python train.py --dataset="drawn branching plants" --task="denoising" --noise_std=0.2 --norm="groupnorm" --dropout=0.1 --merge_dims=false --final_lr_fraction=0 --warmup_steps=600 --weight_decay=0.2
Rows from block 7 of a small image denoising model, named by matrix and row number. Rows with one number belong to one channel. Each number is 500 + 25 x the weight over its row's rms, rounded and kept within 0 to 999. All counts start at 0. Numbers have three digits each.
After each channel's rows are labels from the 100 images, of 14848, where the channel reaches its highest value: "responds to" is what is common among them. Only what is clearly more common there than usual is listed. The data: drawn branching plants. In brackets: how many of the 100, against the usual share in percent.
# convs0: first 3x3 conv (model.mid.2.convs.0.weight, 256x256x3x3, each kernel summed), inputs 64-127
# convs1: second 3x3 conv (model.mid.2.convs.1.weight, 256x256x3x3, transposed, each kernel summed), outputs 64-127

convs0.41:491504489504484536514492506489537480500509501474494486503502463488485515544494484475472463464488483491503481488508470506418509494508473460537490517460493500498521533491514510567456472511511500
convs1.41:549497505488529472489516476467471498472481514532496536497487509476504523460479510494539519538479503498536520498501516512449496496528513483434508499472483518488519531533472474473577514503497540
responds to: narrow (54 vs 16.7)

convs0.187:462491485523525515463526519543541511508509486500510530499527493524486519492535522500482481503525496530502495526465484502442516515522480467571513490493498459521533531524550510480521478500506504
convs1.187:546518449491506523502508502472474487510501512506495496486499511495559516492485493478524490490468514467517527469531505551495516494498516496411501505503518509486481489507466481473489505481549490
responds to: bare (40 vs 16.3)

convs0.88:496514507519518510503490497509500514543518515545507467528420476492487530495498515490503515511556508503520477517501497489508509478504511518492486534512500490495515539512518479544447511533453498
convs1.88:532471463501492534488520489489518533498475512465462530494561543502536433525518478519509510492454502509529455480525503497449518529502490491485490462527448477518528499478493497539548474466468490
responds to: red berries (63 vs 16.8); night (60 vs 20.6); narrow (38 vs 16.7)

convs0.148:500485526502487493478482521506427483463483453467492508507478506468483477479415483490470473511469507520482471465485485537485504466497541507507482477484455525494464460475519484500499505483500470
convs1.148:530511458479522506497491505523542501529510519520457478486541488515557501436545523497534504508517486497520484491489516458482483544500483532508491502525483535494508539446460498503494512530459523
responds to: bare (60 vs 16.3); night (51 vs 20.6)

convs0.207:527517464489514498534489492501449498473520544472517468471527486534506505488539494502501520486491483492478499511489502517528484510479446568516534487495462496446490487504533505525507539490552459
convs1.207:482503514510502542444542544477530521530475480494464490467488540483537481490490508521500490535498526504487523483478480514516470479493534476518479539548487527521487514479460486466530476526478509
responds to: wide (38 vs 16.6)

convs0.159:493461482473434474498481473508494529450469486493490455476500498468486491475430476473454461495458501506459489481507460522488469482492513524525452475466526517465496540459489490500548504508483464
convs1.159:530508497500514514502460547504516487529493518502471518482503541504486500462540498494540515522510525531530496533476526486530493510427487499484532562532476499510476491502476505494481488500522517
responds to: two-way forks (92 vs 42.9); wide (59 vs 16.6); night (59 vs 20.6); foliage: bare (43 vs 16.3)

convs0.197:483508482502490509511475488509473516492569552487502526513506524530516502491504491497511527478500505483522483484502503416494512499515524500467503508486507569503505509495468502509525499527506478
convs1.197:515470527502511452478541510498517482511440473497522466504481465484499522520519484520476486527522484506458493479491508522476496513490490490503523484476479464537511495480468529454454506522430517
responds to: wide (59 vs 16.6)

convs0.221:483450477494459468470473491488469477507483493442475485465474471506496490477514507493534518503479440472558466470464493504487500489505510483516466518496487511469476533463477464484502499521524502
convs1.221:525464495463448486476484473513487498470488515503484502524493488548413520553518525538503502519519527517467459501483455501499508493529511513526487482540513521510515533481491489444510499472486509
responds to: thick trunk (67 vs 32.5); narrow (63 vs 16.7)

convs0.117:496490495510502548471503547489491500504508525548508513494544468471518482501489511470480522478525491491524527509503524513483510503503447483483507535495490449500468531505473530493503462512533522
convs1.117:482479484478506500503518488504486495498530460502508463495451545535544482560522479554500466484459498511514455469511481520557551489516576506497489433521512505509505506460490478457512509495471458
responds to: three-way forks (88 vs 57.1); narrow (48 vs 16.7)

convs0.56:486524495475496518481493513495455482507508506499481492473511429495512493513476481524491501489500518510478527543465516497465494481502516469491506452535508485534471476497511557439495488490475521
convs1.56:521490530503486528490493548529530490473507522485512499505508516505586498524512520453462532500506518458475502455547509525517500492540490468465473529511480537450546492498453463487489493525541493
responds to: leaning left (47 vs 17.2)

convs0.67:524491454524500521496525492533488484520521506532481521510514538524484503480522534497460511524487453495559512525511460509470486495524468483535531565514491528516519549531504466532531519549478505
convs1.67:480495524477506484530493513492490507511540516489503491455491494498488513475508433520563471477491522515473456469489492489547522482497507503474495457509521480459507531522507538494478468503483504
responds to: leaning left (57 vs 17.2)

convs0.127:468467468480452495467478485487469494454478488481485471467496502467468506488451463480463492485457496492498496474501489476485484466471482494515469496490514507464473493454465475489499471505481480
convs1.127:534498511479483460472529493518525503528514504492463495511504520514419502484510488494454527513510500485480500513435489513521480524491519514534516502519520478502515541517469502481517496459449511
responds to: thick trunk (64 vs 32.5); wide (49 vs 16.6); narrow (44 vs 16.7)

convs0.115:475507512508467491501489527485547525517504520526529512500499505456494492481499470500488525472468539475499491507486506524493501505480498514500495482501485484503523517513594522485504470543457503
convs1.115:486477497489503505520542495542500493492497495503501455515497473511514507497498535485479441515526498502513533491498487506510491496529501495487505537497478498505499489493397521435467531426444496
responds to: bare (55 vs 16.3)

convs0.217:521490464486490481561487498495506461525454538472477502510471534487472492532508486524487503473440504489525504517516505496532467483484496482507534482472506475494491487486440456519442505520503502
convs1.217:517502518486540527511536540461497478479528465507509474482526448481519512440518520480538480511519513491476511482478506481482503509531493509492504480464486537525481503534589516486504504519488491
responds to: leaning left (41 vs 17.2)

convs0.46:506483510514483466474499489516508462507506525510497506520466497527501499499512501542541478454488508490499457509497505504500461471522490476467459479458539522500474538513488526469494482513531518
convs1.46:505519497505503489503496548422505504511478537493450459475499498506507519550508497507510447500504483537480508485501487501474536502528483536478491542509469480496493473465520488488531510502498503
responds to: night (47 vs 20.6); leaning left (37 vs 17.2)

convs0.244:516513489486494493435459474506500520484453499451538478493523483491519492530523519522510501487503506482486503485565486483536503494486473505532506503539464508504497511509495501574498503503502497
convs1.244:445480516515499496594514474513508495502488508521470501504496528501498510478510476513523519497497522479513533512407498510521485498473498485476502486507503481484516506536507495449520537497493505
responds to: three-way forks (88 vs 57.1); night (61 vs 20.6); narrow (45 vs 16.7)

convs0.63:488496502500504483449503512530531540538500531466498507478471496487478488488482520501462470451514478491498510536489504550515509473499529506514527487532494523484499464511538527491524530510503499
convs1.63:512500497506512482552516549504477471458520474494529508535482499523549555486505516487496525497493530488512486484488509503452488489508492472523482503478498525530536510523548484514463474523556530
responds to: night (46 vs 20.6); leaning left (43 vs 17.2)

convs0.20:478480525536494482479437471531496474470459465477586469441480491461475436599481437470496463480457546493494548453495525521467514495477532510511473485481532518487459525449519490505499521506541472
convs1.20:509496482485502498491499543513502521487524508518447486542501528504580564277482511518492490506524471447526488506508479506522477501490492494506493481485496520517531475499463498480488480517507489
responds to: night (84 vs 20.6)

convs0.191:501517540499498516509484526532501515524504501475500510492524507495508503506516513501476518479507538517480504526474499524512515540545532484472536454512482506526485529518517527525479505475516481
convs1.191:525499479528520498515471465544531493488486496472499499505513475515559472501510504514518550481498502508514504458518530456531478491501477473495503546486498504496474503538453487535535473510539510
responds to: bare (37 vs 16.3)

convs0.188:467481496523455497501484483476483506485550521476486537485547507472486495473488501532509510468477503482447478500503525494494514487503498481520502499525444546483480532511552483497511513511503476
convs1.188:510506492483528504473526496491512522494510530519459404504502523552435510515510516508520477497510489458541544516483499536483498496524487515466447538489499499533510526490518455451459530475472512
responds to: bare (95 vs 16.3); drooping (46 vs 16.7)

convs0.109:530515541472468527464519507508535551457485497509490478530498448482475495522493494531460470489538490524544560510514530529478537527550511520441478456467536493503488481519519526485502513474471505
convs1.109:482512503510504487538469447519467481497517533514489517471521521511572498546547537506488521490486511474495470479493485477526474453498526444511530493505476528500515544502457516489482513477512515
responds to: two-way forks (75 vs 42.9); leaning right (54 vs 16.6); night (44 vs 20.6)

convs0.214:506494486519496574474481513496491519526545471540499513512487486506494503465459470506497517530508494476488504477500532482532477527503518524493464473514524526488425487505522499468535518506519472
convs1.214:492505515475506422508527515529504478475489513511523509495503483484456492520505530462505497462482509518511475527525513485528497478501497497513523490493505480472534521470498484544491477502509484
responds to: narrow (41 vs 16.7)

convs0.125:532511492502476481481479517497490533482541516504496498509546516521504493505483499492495480500500532539469489490532539540521522499474502485457533529480528507548478516472496492504528535517516499
convs1.125:454482496487519503514506468504467472491494452508540503505483477481541495518516491524487485513500511482518484477466478467526484510506466504505477510549502521463524504542463508491497497488451483
responds to: narrow (45 vs 16.7)

convs0.195:510529497503507506478475537472489523511537542479518500473455471452534538495491498535534466507482475495502531496490474524475493518506499515522510507497512523482500472492485525523517510499509492
convs1.195:477452523465477492500555521511481479507486492524468504518493498504450506495510495474443560502504500478506491481542519496529511495523496501481460494478487508505484506492546502498472502501495516
responds to: three-way forks (88 vs 57.1); narrow (64 vs 16.7)

convs0.91:514484484529506534509497509454510506549548524506485524471462475491489519498507515473521466507534533485510500483531470465509509480557444489483481532503524467476521505482584489551454504538482510
convs1.91:482504498474494494525492486535496484500471497510515491497515513520597492527532484536490536507465477458497457543479518518426500490449504511520520461486463511530477521546496475508495522472465519
responds to: branching: three-way forks (88 vs 57.1); red berries (71 vs 16.8); narrow (49 vs 16.7); night (49 vs 20.6)

convs0.110:490561503518515445474503517524508499530507533520499523500493494484517504521488495497512513497486476510465487514460515539518484504457480492514489567494478457494511577523525472521469498463515512
convs1.110:524471556474513539446484490454487494478515480472514522521511475512509522535487502537473489511459512493542496479582501495519509510548509474514490496511513510518460479499492472505490469510471479
responds to: red berries (43 vs 16.8)

convs0.147:524551526535525498473506503463480421530518495491513513486467466501525494499535488478477487469514506502544505497522509519507518490498474496489521540526477474513485532526506501511457524474498522
convs1.147:492452466457501545491456516487519508511488530534477490508505529464558496554477465504526522500463490497490457511507488448497489536518509541501502461464511513494488494520544488520529484530476493
responds to: narrow (41 vs 16.7); leaning right (40 vs 16.6)

convs0.33:514488491463500476480468536507529460448485473507516513502456522480510505487477491501490490489510465495551481509496472493499498482475479481530511462465489558464491525466565482511452497538477512
convs1.33:510511493528474498502509498487496510503521529508483510500505472514450504506506485497483510560483536476510486493483516495489515498518516531474502545544486413529523490484469519509521480418480503
responds to: leaning left (55 vs 17.2); narrow (44 vs 16.7)

convs0.73:504468471515496518526503498508504498551515518480481490511585520521482493501545512525513488521471497466507516509522514477528534498521519545509506516539518473485509499512498533536559493556494483
convs1.73:495491521486530501505518471484512487507492504516502470492481474488539526498481488473456499533510518527520467513478499505511502497492503463538483496456499514473543515556487538489457514530508535
responds to: wide (45 vs 16.6)

convs0.215:501519507501499476543474508511503496468501552555509522536493527474515519503498475516521460467532505475571520501501525427495509499536503487469502484499482530502480498499555483498478513542488530
convs1.215:535456496499462475488510500515512511525517476473518463494523483513431515579500552507524503522475544531461460484485471482535503519466491495503486483527494460466477528479493511464486510472502471
responds to: leaning left (55 vs 17.2)

convs0.36:511554513474437475509489536461510489466528527491507476475472524464505491489479473487503537487503466497486498518507498473499475486473507552467524487507521519452461515510535527480524522491476530
convs1.36:494487474495472480500480492512491487486490484508502579544504494535490500543505511518494484476511492485482475520447495539496510504527500463522475523505495481510476481529490456522504477462564443
responds to: leaning left (84 vs 17.2); night (44 vs 20.6)

convs0.194:468522467464489565506507522498516492496492523508510495509502496521494520512504505527449515470504479498499453476503505466569490472466493499525506491539521505465519496499480504411490514483494460
convs1.194:522494496500547388477505491507489521494457497500526514488491505494446502522469503515546472516486537536523501503486516479322510528523503475508507458492482510503509483507495472503532501480480508
responds to: narrow (53 vs 16.7)

convs0.236:496502492549481529510509517497476468472513482474493484504485487503495475526479478484458466484490482476513509511392544501505481475485507497509450500455506498493493519508470503443534448513493520
convs1.236:512513497465535488433517504478523521527473520532493497489511502493518527503509529458528504510510487495491474499577490494496528503528509495531499510522528501527490499522517464499526478531517499
responds to: bare (39 vs 16.3)

convs0.204:474464478541510535488543459534499512483497522528500497516477456509514509510496497499501433490508509512478500497504482532526542506505493520462471462490490460498483476517478496522493517482528518
convs1.204:585490497462481498493468509461492499520479518526474490482514545509480520511510477533534528516506532517493522518526478500389497515509503494522515532550496513525499550490532505494479491486466488
responds to: narrow (38 vs 16.7)

convs0.120:501524471450481503494470482521503519510513522500479451522527475512467497509467484511523499566500507494481524477503490476501496530505521499494491462483503505496491476492509495511528523501474484
convs1.120:475466524487505498489542496456466482507517454493508526492528505493480502561563490484484501526501525486467455488501509483496498515511500483516488507487459491496522502545489532464483475517456513
responds to: two-way forks (68 vs 42.9); leaning left (42 vs 17.2); bare (35 vs 16.3)

convs0.190:487470531465559499495487518502490469439488490491522493494438476483466531507517489495483510499535515548512531511484484484469531531532527513476490475480524509469484526503452501456479502467530554
convs1.190:533515515549468508497521454505514499512533491506487552502525524522541527537485512503516478462439473528498495524481468491529525513491463510483492545501482489520537507504528514506507482494489449
responds to: leaning left (37 vs 17.2)

convs0.152:469472506494499485486533467496505538523487519504500588474506472508513485488506524515501509485518523508455521504474530472476496512507473516560524471522545482496532435523553503441513513494513518
convs1.152:496457491485512529514504520511489484474513471500523442490481512493475485511491504490475526517511498497571509475563492489537488534483496453466473491503494530480470515536471527546473471491496491
responds to: two-way forks (93 vs 42.9); narrow (41 vs 16.7); bare (40 vs 16.3)